config = dict(
    model='masked image model',
    crop_scale_min=0.8,
    encoder_norm='layernorm',
    encoder_head_dim=64,
    init='small_normal',
    beta2=0.95,
    final_lr_fraction=0.05,
    warmup_steps=710,
)
Rows from block 5 of the encoder of a small masked image model, named by matrix and row number. Rows with one number belong to one neuron. Each number is 128 + 32 x the weight over its row's rms, rounded and kept within 0 to 255. All counts start at 0.
After each neuron's rows are labels from the 100 images, of 14976, where the neuron reaches its largest size: "top examples" is what is common among them. Only what is clearly more common there than usual is listed. The data: drawn small creatures on textured ground. In brackets: how many of the 100.
# gate: MLP gate (encoder.blocks.5.mlp.gate.weight, 416x160), inputs 0-79
# fc1: MLP up (encoder.blocks.5.mlp.fc1.weight, 416x160), inputs 0-79
# fc2: MLP down (encoder.blocks.5.mlp.fc2.weight, 160x416, transposed), outputs 0-79

gate.351 [120  99 117 168 138 144 127 181  88 147 117 128  85 158 155 110 140  97 153 123 126 179 129 111 110 130 141 131  96  88 148 126 163 177 188 100 170 102 142  74 138 127 142  93  95 101 104 203 105 115 133 121  96 164 142 120 187 121 118 102  94 151 118 141 160  96 133 183  98 158 112 132 153 120 110  90 116  64 162 127]
fc1.351 [104 186 171  92 151  93 129 123 149 108 135 112 152 111  86 133 173 152 115 103 129 115  61 132 135 130 130  95 179 103 143 107 104 135 103 208 142 100  55 183 178  46 123 145 119 164 149 115 134 132 127 113 110  95 103 119 125 110 176 156 141  99 113 132 109 128 151 130 149 136 119 133  98 151 145 130 141 148  75 145]
fc2.351 [121 128 111 159  91 143 121 131 131 109 120  94  94  91 107 114 111 108  93 184  99 180 181 182 185 111  90 155 122 115 111 126 142 112 164  78 141 171 158 117  94  91 147  97 151 138 129 141  91 153 124 160 140 114  97 125 134 120 139 118 155 148 161 107 143 189  58 130  44 143 134 140 137  82 119 101  87 139 179 134]
top examples: beetle (28)

gate.254 [142 212 116 117 136 126 100  49 135 107 155 155 121 113 119 172 118 129 128 119 164 149 125 121 104  98  96  74 104 173 178 148 136 135  74  91 123 143 149 150 113  87 141 121 122 109 156  90 109 129 119 157 171 169 117 139  90 132 159 125 108 136 157 155 113 119 142 110 135 158 207 139 112  69 171 135 140 186 173 156]
fc1.254 [116 175 142 105 155 139 144 131  94 123 142  74 123 127 101 150 111 156  89  93 132  85  97 167 138 133  67  81 142  97  63 134 137 108 142 183 127 109 148 165 107 191 119 130 176 162 159 137 144 114  93 104 144  99 151 118 153 145  51  73 142 125 145 145 156 160 115 126 119  76  96 122 107 174  99 150 134  96 119 120]
fc2.254 [150 171 111  98 100 156 112  95 170 132 153  90 126  92 117 158 103 135 171 100 122 141 120 136 100 121 117 105 121 105 163 146  99 128 123 116 106 119 170 106 135 101 159 140 157  79 131 117 135 113  97 193 145 161 140 131 109 129 110 184  94 150 158 140 102 130 129 116 183 148 178 115  81  90 148 109 170 142 197 158]
top examples: turtle (33)

gate.332 [117 176 184 153  97 158 110 122 125 120 127 128 116  91 111  93 104 104 153  65 115 117 194 110 130  62 137 220 135 110 154 116 132 110 137  60 164  89 122  89 134  77 110 113 110 171 147 109 126  94 153 102 139  95 137 108 143 108  96 168 128 154 112 113 151  98 102 111 202 138 157 153 124 134 158 109 124 118 101 101]
fc1.332 [100 110 116 123  95 100 143 142  57 153 101 102 124 109  81 121 163 139 144 132  95 126 125 160 126 133  99 140  90 175 108 115 104 102 103 149 111 142 122 138  95 135 187  93 172 101  85  99 144 135 156 182 147 150 136 168 126  77 148 123 174 120 125 173 135 156 136  90 142 144 109  89 170 173 101 168 145 129 104 117]
fc2.332 [ 87 183 145 144  85 131 129 140 122 107 123 155 117 123  87 150 185 101 108 153 166  42 162  85 104  91 112 136 116 104 139 188 127 149 126 111 134 143 104  60 107 126  89  77 139 130 110  93 138 116  93  99  91 183 104 175 135  63 153 152 160 130 147  84 118 167 174 144 170 211 153 103 132 142 123 136  95 115 140  86]
top examples: white (49); beetle (26)

gate.369 [125 180  76 114 162 128 150  84  99  62 110 135 144  99 140  88 141  85 165 112  84 143  93 128 110 114 156  90 150  55 150 151 165  86 159 126 130 129 164 112 116 157 137  83 102 110 186 105 118 161 139 117 118 122 122 164 171 139 147  58 109 138 112  62  78 166 115 172 115 219  94  81 144 161 129 179 130 114 128 170]
fc1.369 [123 155  72 128 121 160 186  97 103 103 138 152 130 141 125  95 112  92 172 128  61 154 123 112 112  93 136 102 100  83  95 128 117  94 147 102 162 151 167 125 138 163 190  85 125 139 133 122 116 179 162 146 110 157 168 132 112 143 166 131  96 138 124  96  88 188 116 151 111 197  76 119 163  79 175 111  97 142  78 158]
fc2.369 [120 109 163  91 163 103 116 165 110 134 132 115 148 139 138 195 129 139 106 114 172 110  90  83 146  98  76 171  91 178 128 163  95 181  60 102 102 112 103 109 142 154 101 162 168 125 130  97 130  81 101  84 113 104 174 105 103 109 119 132 143 123 117 162 200 177 147 110 169  59 160 146 114 165  94  76 150 159 120 100]
top examples: beetle (32)

gate.79 [145 154 133 104 100 165 104 181  87 144 146 143 103  86 166 108  94 179  86 129 118  88 112 100 149 157 143 127 160  99 124 149 108  90 103 192  85 122 133  89 109 124  99 150 120 157 107 110 127 113  38  55 137 104 129 110 176 176 135 111 110 135 150 157 150 141 134 114 164  93 107 144 133 210 101 121 156 146 134 116]
fc1.79 [141 104 109 139 138  93  95  76 119 147  92 143 195  82 132 119 115  98 145 165  98 156 142 135 137 115 124 126  99  70 193 140 149  39  96 134 127 153 107 164 151 115 175  74 152 130 106 115 128  95 183 147 107 114 143 149 101 140 178 117 103 182  70 108  96 114 154 163 126 175 143 135 112  89 139 168 126 103 142 116]
fc2.79 [136  99 177 139  69  99 113 154 140 114 161 101  84 131 138  95 149 101 188 116 134 160 119  79  77 132 158 157 104  91  99 110 187 104  93 123  91 127 148 112 104 156 225 137 101 106 146 167 128 124 159 117 123 203 177 111 170 121  99  94 128 127 108 146 144  92 142 102 165 138  89 156 154 118 162 175 114 146 134 130]
top examples: white (52); striped (44); crab (32)

gate.150 [179 119 116  94  99 119 109 150 120 139 130  57 120 130 158 184 160 108 131 146  90 151 104 119  91  87 168  78 154 162  94  82 134  61 180 120  82 139 145 169 118 124 123 142 142  97 126 158 128 117 121 135 135  80 115 113 117 180 125  97  94 118  98 165  92 134 136 123 123 232 128  96 133 131 194 155 108 127 144 166]
fc1.150 [133 146 135 148 171 164  86 131 102 122 152 100 100 156 151 103 104 121  86  79 130 104 212 160 173  96  64 104 154 133 143  95 130 129 107  94  66 128 140 137 111  94 161 127 158 126  83  89 138 107  99 154 179 143 182 148  94 118 117 114 142 167 141 165 119  73 173 117 141  73 106 126  98 108  86 162 155 121 148 104]
fc2.150 [153 136 111 124 152  69 125 103 102 128 109  97 101 161 102 113 136 128  84 126 176 139 122 128 180  80  79 151 157  98 145  59  94 111 125 155 130 172  89 123 179 128 110 162 130 147 156 168 126 128  73 153 159   5 128 149 103 129 132 135 125 112 123 107 116 204 151 114 155 115 101 113  94  91 100 129 180 132 123 210]
top examples: dragonfly (30); starfish (30)

gate.371 [116 148 127 132 112 110 132 122 138 102 123 141  94 151 110  77 145  87 175 118 105 157 171 195 154 133 130 119 111 119 172 185  64  68  29  66 139 146 141 151 133 163 103 111 105 146 151 154 128 134 115 131 140 162 121 148 112 135 121 100 147 157 139 150  55 125 119 139 130 163 133  90 157  92 128 128 136 112 119 121]
fc1.371 [110 153 150 120 125 109 126 137 124 119 117 130 138 141  89  85 124  78 178 130  77 169 129 186 192 135 136 128  98 127 165 180  32 113  27  85 148 143 113 159 166 177 133  94 107 135 142  90 107 104 111 137 102 130 133 136  88 135 127 111 155 168 132 134  74 110  70 149 106 130 160  94 145 100 103 124 134 150 113 127]
fc2.371 [ 98 165 110  95 173  77 139 200 119 135 125 166 149 164 164 184 141 140 112 141 188 156  82  87 137 133 186  56 149 158 106 101 153 194 171 170 149  97 109 126 117 159 111 134  61 137 112 140 121 168  90  89 149 100 138 106 148 110 149 123 147  99 120 100 166 145 164 127 141  92  77 176 135 150  80  83 146 153 125 133]
top examples: fish (44); red (40); snail (36)

gate.149 [ 98 109 145 108 101 146 108 142 134 111 138 113 112 105  70  69 103 198 113 154 153  79 140 135 143 162 158 129 128 130 173 127  98 140 172 111 139 115 127  79 130  90 156  96 109 194 146  84 135 109 119 188  96 107 176  87 143 159  66 112 121 180 116 112 184 144 139  88 194  81 141 119 137 127 128 140 150 116 132 169]
fc1.149 [122  98 104 138  96 122 103 134  98 108 134 140 141 134 113   4 140 138 124 109 121  77 132 139 137 113 119 124 130 108 166 136 157 111 120 119 105 135 182  71 173 136 137  94 116 157 159 158 153  77 134 137 127  72 172 167 175 138  91 116 123 128 123 116 155  73 145  91 182  80  88 113 132 127 124 184 106 110 126 159]
fc2.149 [159 136 111 128 185 189 111 140 126 124 161 155 140  56 102 112  93 102 158  91 110 183 110 191 134 136 124  87 116 145 100 142 187 161  96 105 160 133 149 146 137  68  94 127 103 111 137 118 170  95  69 128 105  86 176  96 112 113 119 199 144 148 122 152 171 108 130 159 118  48 134 152 103 156 109 108 118 161 124 116]
top examples: white (56); spider (32)

gate.125 [148 127  84 121 129 101 115 135 127 119 108  90 164 116 154  71 132  93  99 136 174 166 157 114 167 109 128  99 109  92  92  99 125 133 188 180  83 135 163 102 122  91 107  83  97 116 134 121 123 154 121 143 138 154 117 124 141  89 121  88 125  97 133 101 127 109 142 155 216 139 147  51  80 221 203 211  85 156  95 143]
fc1.125 [138 140 107 104  97 145 141  80 188 116 151 121 107 118 140 116 145 109 173 125 143  95 105 103  74 137 108 224 135  94 108 139 160 172 125 131 151 160 122 122 141  56 151 162 124 116 132 117 135 103 200  85 148 142 168 228 123 167  50 125 141 151  79 176 136  70 110 166  80 154 136 152 164  71 136 120 118  78 156 126]
fc2.125 [160 114  73 112 214 157 124  90 103 151 157 185 161 138 121 101 121 153 116 129 127  36  77 131  90  90 157 146 127 107 164 142 143 129 133 177 119  90 135 131 147 139  74 132  44 118 126 167 137 135 155 154 110  89 123 138 111 189 127 134 133 152 129 129 145 118 122 142 159 143 130 146 100 150 132 143 106 106 124 128]
top examples: blue (25)

gate.42 [123 138 128 122 116 152 177 146 152 107 122 166 142 129 172 105 161  85 133 113 102 136 148 117 181 145  66 184 152 106 100  87 121  82  76  96 114 143 107 167 113  98 158 125 169 177 133  85 102 115 152  92 143 124  92 141 142 134  48 122  89 137  79 121  75  88 138 158  65 165 142 130 131  76 151 141 178  98  72 145]
fc1.42 [140  92 100  84 132 108 116  90  93 120 125 112 156  97 107 124  83 158 127 130 123 147 134  95  77  85 164  70  85 170 173 162 169 164 225 156 158 111 148 138 154 122 140 139 121  59 137 157 122 128 112 168 122 100 148 127  80 106 213 135 133 128 149 128 174 129 130 113 155 129 150  80  91 180 101 141  84 132 152 136]
fc2.42 [162 102  88 126 197 118 133  68 126 136 142 134 135 146 122 161 140 163  82  83 130  99 155  99  72 111  74  91 171 117 126 111 130 182 187 124 145 108 123 111 108  65 125 129 124  88 134 132 135 147 146 173 131 125  94 154 128 129 132 101  96 112 138 152 179 137 149 121 166 157 122 103  88 135 128 113 142  89 155 138]
top examples: white (69)

gate.4 [118 234 149 118 127  80  91 148 151  79 113 173  90  99 103 115 144 130 104 134 155 159  67  47 128 144 169  71 162 135 153  99 188 146 145 111  99 126 122 117 113 113 143 140 127  91 129 102  96 122  94 114 126  79 120  95  93 120  82 117 139 135 116 133 126 140 131 143 137 108 103 140 101 201 116 123 101  96 130 165]
fc1.4 [140  95 180 177 124 150 106 158 154 142 106 138 144 209 104 169 147  54 220 154  90 162 120 145 129 134 141 195 109 141  87 137 107 153  74  64 128 148 106 116 108 102 115 119 114  65 115 116 172 125 152 109  61 188 105 131 147 145 102 135 153 143 162 115 188 144 100 108 121 146 153  96  89  51 108 156 107 132 171  95]
fc2.4 [141 123  59 177  68 147 166 166 124 166  84 158  95 218 156 149 116 158 133 114 105  85 139 136 153 120 127 144 154 176 103 156 119 156 126 163 194 145 120  79 207  95 166 160 166 105 127 125 160 114 135 130 158 227 145 105 117 128 148 157 124 152 153 123 144  84 121 165 120 124 114 181 131  92 145 144 139 173 118 123]
top examples: blue (49); teal (26)

gate.281 [177  69 129 130  76  76  87 160 159 154 131  89 151 178 149 132 132  66 160 162 150 137 150 124 151 113  73 113 134  27 161 146 119 107 163 176 110 145  78 167 186 133 140 115  85 123 124 150 137 113  97 120 125 122  95 135 131 164 136 123 123 140 115 129 122 108  90 143  46 129 147 114 100 111 160 123 141 155  94 119]
fc1.281 [148  96  91 150 122  98  87 228 128 126 124 138 132 115  75 102 126 109 174 123 158 106  97 180 108 109 110 150 133 115 118 115 157 164 185 146 178 125 161 148 181 149 159 110 161 148 138  93 158 166 151 139 144  98 158 159 109 117 143 115  86 126 118  91 169  90 135  59  81 105  95 100  72  59 142 100 114 199 142 151]
fc2.281 [111  52 147  92 140 136 127 111 162 147 136 110 159  90  62 108 106 163 117 227 145  58 106 124 132 169 104 209 122 137  88 122 132  94 187 183  93 127 137 194 123 149 110 113 170 146 118 147  83 151 194 119 144 139  60 115  86 180 164 111 128 146 121 161 101  63 107 103 121 136  95 112 103  83 137 109  40 196  78 125]
top examples: turtle (28)

gate.268 [120 186 119 164 124 129 115  85 164 137 125 149 159 155 118 228 131 154 107  94 131 140 101 183 147  68  83  66 147 176 135 147 145  93 120  99 120  98 147 151 147 141 104 115  96 125 127 102 137 100  53 148 128 110 129  75 128 126 221 121 142 158 149 157 201 155 164 115  97 129 112 157  79 158 135 100  71 154 134  41]
fc1.268 [138  81 173  85 113 171 116 135 124 135 109  90 109 120  63 115 110 125 151 165 119 132 148 105  86 135 143 159 151 104  93  99 132 192 117 111 149 157 123 104 119 130 155 170 142 161 125 138 158 179 188  61 123 157 142 160 109 128  64 128 141 122 135 125  84 170  74 133 179  97 141 115 173  79 131 112 155 121 123 191]
fc2.268 [ 82 117 185 112 194 109 120  78 125 130 130 122 140 113 102 147 150 132 100 132 134  63 132  76 111  92 130 101 131 105 173 207 143 143 144 150 129 137 113 118 164 187  80 111  81 100 133 126 138 190  72  95 135 113 159 162 139 144 128  94  67 112  95 121 124 113 101 128 171 173 195 133 106 163 129 185  79  94 125 180]
top examples: caterpillar (79); red (32)

gate.379 [144  75 103 117 107 186 105 149  92 150 120 128 103 139 155 161 109 126 109 147 132 169 126 110 114  90 104 166 169 135 154 104 134 220 188 102 140 133 147 119 114 130  97 152  94  76  90 154 126 110 132 100 134  85 127 184 134 135 175 134 168 161 143 166 120 155  75 164 182 118 114  87 116 143 106 142 162  99 114  99]
fc1.379 [127  95  98 108 192 127 145  92 132 138 125 102 186 150 145  65  84 110 152 137 109 143  65 115 147 165 136  99  53 134  93 133 120 148  90 141 149 148  95  81 160 104 170  88 139 143  97  90 151 119 126 121 118 110 172 140 146 141  68 114  86 143 138  95 146 159 109 142 124 133 135 100 164 217 170 182 103 168  91 122]
fc2.379 [138 149  74 121 200 167 145  95  86 177 156 156 152 167 142 156 140 154  92 114  94 104 105  93 121  51  99 161  97 156 101 134  87 102  95  52 112 118 142 166 134 166 115 131 169  99 128  79 125 108 110 117 118 122 181 155  62 106  62 166 114 146 114 168 134 116 172 119 191 145 139 127 113 104 114 125 133 147 106 138]
top examples: blue (36); beetle (33); purple (31)

gate.112 [158 125 121 127 183 161 172  86  88 133 114 140  87 149 107 113 147 123  83 126 169  83 159  60 167 112  85 193 164 138 165 113 133 204 130 104  93 127 127  77 128 144 126 143  80 151 126  96 138 118 131 147 123 159 105  97 123  82 164 155 148 138 127 162  97 113 109 145 171 182 156 108 122 120 159 136 151 127 132  99]
fc1.112 [ 78 148 124 147  76 132 106 135 150 113 152 110 149 138 108 169 109 139 148 120 109 170 109 186  98 150 134  65  67 173  86 142 120  85  67 127 165 125 101 169 121 128 129 101 197 115 142 123 112 137  94 145 146 154 133 153 119 175  55 100 107 104 127 115 150 110 138 110  94  67 120 151 131 146  90  93  99 120 136 151]
fc2.112 [143 113 118 177 106 108 111 104 102 135 123  70 114 129  92 115 166 107 124 155 107 112 132  90 121 151 118 169 102 148 146  49 104 150 107 147  50 150 125 125  70  94 127 110 175 119 129 100  87 100 173 174 112 117 128 135  62  82 157 104 168 132 128 202 109 131 100 146 184 156  91  87 117 108 129 163 148 204 166 118]
top examples: white (37); spider (26)

gate.27 [147 105  60  58 115 187 144 144  83 136 139 129 203 108 117 135 132  62 136  66 113 159  69 161 119 139 115 165  66 138 142  98 101 102 136 154 206 109  82 155 150  89 119 113 143 122 125 150  97 114 140 147 165 112 130 111 109 104  61 152 128 147 127 127 111 151 186 154 101 177 150 119 117 114 151  61 129 120  60  73]
fc1.27 [137  68 119 170 127 132 118 168 105 118 110  98 146 166 152 213 144  74 156  83  88 156 203 104 221 107 113 127 119  78  58 142 147 122  60 115  95 112 166 160 101 149 141 118 176 134 152 114 137 104 152 109 120 111  64 150 123  88  93 118 121  98 139 136 166 113  86 129 123 116 118 124  88 170  96 190 119 138 160 129]
fc2.27 [126 141 165 105 118 136 135 146 125 144 138 167 115 122 105 141 125 146 184 165  72 135 126 138 133 116 156 191  99 126 148 193 128 119  80  72 130 148 128 142 119 162 116 120 120 125 114 118 120 110 108 153 125 147 107 102 110 155 109 164 136 148 122 174 149 118 122 136 125 135 188 148 144 138 166  73  70  66 110  84]
top examples: fish (28); purple (25)

gate.86 [132 139  83 112 154 141 161  83  60 131 141 150 127 130 146  89 155 137 123  78 120 180 142 113 109 127 106 123 139 168 117 155 107 152 171 130 180 145  97 119  91  74 110 176 145 102 119 165  94 137 154 125 161 184 119 112 112 100 210 178 133 121 129 172  87 142 117 142 128 156 129 151 154  69  62 134 195 133 141 101]
fc1.86 [131 142 106  86 141 120 146 119  90 131  90 141 163 149 143 144 112 116  98 137 158 105 180 118 143 138  35 107 133 127 117 108  88  58 107 145  81 175 124 188 101 177 127 139 184 134 130  92 159 131  91 126 140  87  91 165 124 149 117 138 112 133 147 107 110 132 145 138 118 160 149 120 123 201 136 174 176 165 110 115]
fc2.86 [147  99  79 197 223 128 114 115 118 143 139  96 173 146 156 187 127 138 120  62 124 171 131 158 139 102  98 154 141 129  82 135  98 160 161 117 131 124 131 132 200 125  88 195 128 134 110 105 175  93 160 115 152 122 114 128 141  85 116 188 120 131 119 169 119 120 144 149  95 116  96 117  52 107  94 106 149 131 117 120]
top examples: beetle (42)

gate.261 [101 200 135 132 127 116 148 109 107  98 132 124 136 151  84 108 163  92 110  79 146 190  36 106 120 126 170  93 144 147 152 138 157 110  84 173  67 113  64  88 100  99 116 147 119 124 147 100 110  96 141 108 138 100 124 127 139 219 129 115 159  96  90 121 128 127 160 132 188  96 102 175 130 166  25 146 168 185 142 168]
fc1.261 [131 117 205  48 152 114  94  68 150 142 173 163 100 109 163  89  84 138 142 143 101  96  91 108  76 141 178 153  82 156  75 132 104 153  56  94  99 144 126 100  92 124 124 150 115 150 134 177 114 122 164 139 115 173 184 127  70 141  93 156 120 121 144 147 108 126 127 123 195 144 195 115 147 103 119 177 132  72 155 133]
fc2.261 [122  54 109 116 106 129 137 148 182 148 117 144 172 104  76 114  94 156 137 159 170 103 165 103 156 145 110 169  81  86 112  88 150 188 130 145 195  87 155 138 166 138 123 121 106 115 108 154 171 159 139 132 125 164 109 153 130  85 142 197 106 113 144 148 166 155 111 147 166  92 141  94  65  91 182 108 121 105  95 140]
top examples: dragonfly (74); red (35)

gate.232 [128  80 151 187  80 159  99  94 137 160 119 205 109 173 158 117 124 131 147 143  82 118 119 118 163  57 136 181 154 150 135 123 147 105 119 136 122 115 132 142 138 126 119 101 125 101  94 126 114  95 162 119 118  91 163 108 142 147  91 142  94 145  99  99  56 135 166 153  71 105 145 163 135 129 124 148 137 174  90 134]
fc1.232 [112 165 147 134 162  49 144 145 128 109 154 130 107 109 124 117 182 116 107 129 154 110 117 157 117 178 104 134  91 122 139 147  86 152 166 160  83 198 124 158  98 173 113 115 131 136 108 137 141 138 143 164 134 196  70 144 111  93 142 118 123 108 100 117  80 102 161 118 152  78 132 105 112 122 151 162  76  94 186 167]
fc2.232 [118 138 148  90 170 122 129 145 140 150 162 109 153 129 150 158 134 162 128 124 139  78  67 124 105 116 119 127 135  98 161 152 166  99 113 176 112 123  84 101 130 107 104  99  67 115 107 130  81 121 139 101 174 137 124 155 127 127  92  86 136 173  79 119 123 118 149 103 120 117 117 190 138  97 175 107  84 173  83 114]
top examples: white (53)

gate.121 [106 163 134  68 137  78  70 175 145 216 188 147 137 120 139 169 116 149  93 119 116 121 129 137 155 115 143 107 136 152 136  95 128 137 116 153 162  80 119 140 140 130  58 129  65 103  74 127  79  54 143 122 102  94 139  29  83 160 134 138 195 169 159 166 178 135 125 113 153  68 123 141 112 130  96  98 117  94 145  17]
fc1.121 [131 155 136 143  98 105 107 142 107 134 124  74 136 126 174  55 125 100  98 126 193 175 175 131 162 107 101 133  86 112 187 128 159  84 140  96  69 106 108 146  78 134 121 138 124  81 122 167 104 105 106 116 139 122  82 132  97 122 125 174 152  94 123 137 138 114 122 147 101  88 183 144 115 168  91 133 152 119 146 124]
fc2.121 [151 145 167 117  67 147 135 124 149 108 120 176 156  88  91 157 157 120 171 113  66 122  91  77  87 169 205 115  75 110  41  81 138  97 113 129 192 136 166 160 130 101 190 109 117  95 135  91 146 131 215 169 138 176 150 119 125 125 130 128 106 118 151 112 151 147 160 147 133 189 117 152 155 129 199 162  46 141 115 159]
top examples: blue (37); snake (28)

gate.110 [ 81 177 145 103  95 125 196  98 108 150 138 133 168 111  96 176 131 155  73 173 130  71 118 109 157 101  80  84 182 107 145 192  65  90 148 187 155 128 123 161 117 158 177 117 149  88  87 143  77 155 182 164 133 146 129  83  95 114 126 123  82 141 116 137 162  98 166 139 122 135 139 138  80 112  97 157  98 130 135 150]
fc1.110 [121 104 133 119 168 156  93 132 137 158 137 145  64 163 175 100 137 105 170 140 197 158 148 101 131 150  89 116 176 176 150 119 202 164  78 101 141 134 157  83 144  76 107 133  94 115 132 119 130 172 144  68 143 128 128 182 135  86  44  80 143 128 141  68 143 145 133 164  70 165 129 123 173  76 148 131 136 179 139  69]
fc2.110 [127 110 114 110 176 157 114 109 107  93 173 150 107 109 143 143 132 177 105 164 102 172  87 145 100 156 174  77 151 124 155 160 122 107  82  69 140 132 131 157 145 143 131 106  84 114 133 127 109 133  31 179 122  89 130 118 159 177 156 123  73 152 124 154 166  63 168 152 129 149 114 111 145 119 116  96 164 109 148 134]
top examples: caterpillar (32)

gate.359 [113 119 113  92 127 140 121 178 120 102 169 192  65  95 158 173 140 147  82 127 128 149 122 140 149 123  86 118 127 144 126 125 109 151 106 147 133 141 165 109 104 145  67 143  98 127 192 151  91 130 156 105 135 110 151 125 113 133 142 100 143 152 119 161 109 171 124 140 184 119 160 101 133 127 108  79  60  82 133  89]
fc1.359 [133 180 112  92 159  63 130 118 120 144 125 135 128 152 191 193 152 138 165 132 129 108 121 108 149  81 132 160  93  41 110 121 179 178 206 105 126  80 120 154 146  62 191  75 126 125 122 158 138 113 114 132 166 132  48  88 130 111 151 186 106 152 127 154 173 142  93 106  85 161 110 187  99 139 101  95 137 139 143  98]
fc2.359 [167  98 138 117 194 122 106 113 136 122 124 139 108 121 147  85 120  99 164  97 140 195  67 175 127 213 172 153 119 140 144 164 174 167 164  66 151 122 191 131 157 122 124 118 136 107 138 144 114  74 143 131 159  87 102 116 150  92 146  87 146 152 148 186 153 119 136 158  88 100 111 135 127 126 158 104 115 147 140 111]
top examples: white (59); striped (38); butterfly (30)

gate.249 [ 79 156 106 148 117  92 120 111  96 125 136  85 162 137  45 115 180 120 172 160  95 109 129 154 118 101 154 153 113 131 183 139 113  89 120 107 153 142 109 124 188 147 138  94 139  81 118 125 124 125 175 159 131 130 132 169 123  80  77 110 117 139 100 133 106 114 113 171 120 119 134  86 142 145 177  99  45 157 121 106]
fc1.249 [ 60 141  93 111 104 110 117 133 116  92 115 115 167 129  72 112 150  63 152  91 159 171 165 149 143 124  82 139 126 125 186 125  78 121  98 111 163 158  43 129 174 136 180  66  98 111 157 113 110 105 160 163 126  98 170 141 151  92 103  97  87 173  73 142 103  82 151 200 103  93 154  97 135  98 154  95  71 127 101 135]
fc2.249 [102 173 122  98 222 115 116 121 118 126 132 138 175 154 136 156 152 214  91 174 160  79  66 147 120 143 140 118 132 134 115 131 128 148 172 123 164  91 119 133 127 145 142 134 112 143 110 165 114 126 164 122 137 134 105  96 179 142  98 152 117 105 150 102 124 131 136 123 141  99  86 135 124 185 152 102  96 121 142 131]
top examples: fish (32)

gate.220 [ 82 161 138 119  92  78  74 115 158 122 174 130 147 108 144 167 145 145 134 159  95 115 149 134 153  97 151 203 100 180 195 177 136 130 172  97 155 142 136 145  97  80 112 126  79 135 117  76 126  97 163  97 149 134 133 245 113 134 125 150 125 122 121 150 155 128 170 176  84 172 143 148 156  74 155 125 114 113 144  86]
fc1.220 [176  86 124 141 131  96  93 125 148 122 125 111  81 159 187 143 130 119 133 137  80 117 127 113 106 153 140 181 147 118  77 175 131 204 132  73  95 143 175 102 110 122 105 140 173 135 164 140 133 146  96 116 147 143  85 146 108 139 160 150 154 156 136 170 185 132 106 104 142 133 146 147 130  83  98 110 161 190 200 112]
fc2.220 [ 73 140 138 137  74 105 172 205 140 132 141  90 127  99  81 149 135  99 120  93 172 168 175 149 117  74 129 118 173 129 123  71 127 139 155 140 152  86 116 115 152  91 121 119 139 117 158 128 102 174 119 112 141  92  87 106 164  96 147 109 172 107  91 123 172 131  97 148 168  88 135  99 173 109  67 138 161 146 125 134]
top examples: dragonfly (26); green (25)

gate.1 [155 135 123 179 151 123 182 151  87 138 133  67 136 125 161 148 140 136  91 137 105  95 102 129 123  71  99 133 124 109  68  95 102 131  98 176  52 150 136 134  94  85  88 149 175 116 116 138  88  95 104  89 120 157 111 136 179 154 185 122 178 109 101 108 122  59 159 145  79 132 116 131 140 157 100 125 113 220 112 108]
fc1.1 [180 162 155 173 121  99 101 150 146 117 120  75  90 142 127  73  92 111 102 125 186 156 161 109 135 158 135 127 129  83 115 103  99 151 104 130  59 145 145 149  96 105 146 153 137 190 128 134  85  73 147 130 107 146 116 123 111 152 123 121 150 146 150 124 129 109 118  98 203 104 166  96 195  40 146 127 109 133 163 154]
fc2.1 [121 144 167  87 129 154 164 107  80 115 182 163 191  77  52 102 117 160  96 127  81  55 175  93 139 153 169 153 110 159  74 156  93 112 117  77 134 111 125 119 154 184 123 121 107 121 118 117 120 124 122 160 136 149 166 129 115 125 114 165 133  52 152  79 163 130 129  97 172 137 156 124 141 182 162 144  93 100  56  93]
top examples: blue (39); butterfly (26); crab (26)

gate.206 [147 189 137 137 110  37 129 107 105 195 113 117 137 128  77 113 155  92 180 123 113 167 125 157 136 137 156  92 114 175 124 159 104 118 157 135 136  67 208  94 157 133 133 136 123 108 101 134 170 134 115 171  98 123 119  52 106 135 236  48 121 188 132 103 136 133 144 166 130  90 169 102 124 110  94 195 145 113 148  74]
fc1.206 [ 93  60 143 137 144 190 109 121 155  77 154 109 113  95 179 159 116 155 155 151 146 141 131 119  78  89 140 178 145 107 135 139 133 145  77  85 134 144  82 117  57  90 165 120 150 156 164 119 110 119 106  95 164 141 150 153 168 116  68 154 133  79  75 164  87 115 150  96 144 184  78 116 116 156 110  62 139  83 127 140]
fc2.206 [131 150 102 134 131 126  76  97 108 114 133 138 161 114 113  76 165 103 100 121 137  88  78 112  94  96 154 135 166 104 112 173 144 140 157  97 127 165 130 166 195 139 101  72  85  90 115 168 145 156 118 118 114 130 168 180 157 125 111 138 104 169 121 135 109  23 191 178 120 162 150 100 136 128 135 180  84 155  76 129]
top examples: blue (27); caterpillar (26); beetle (25)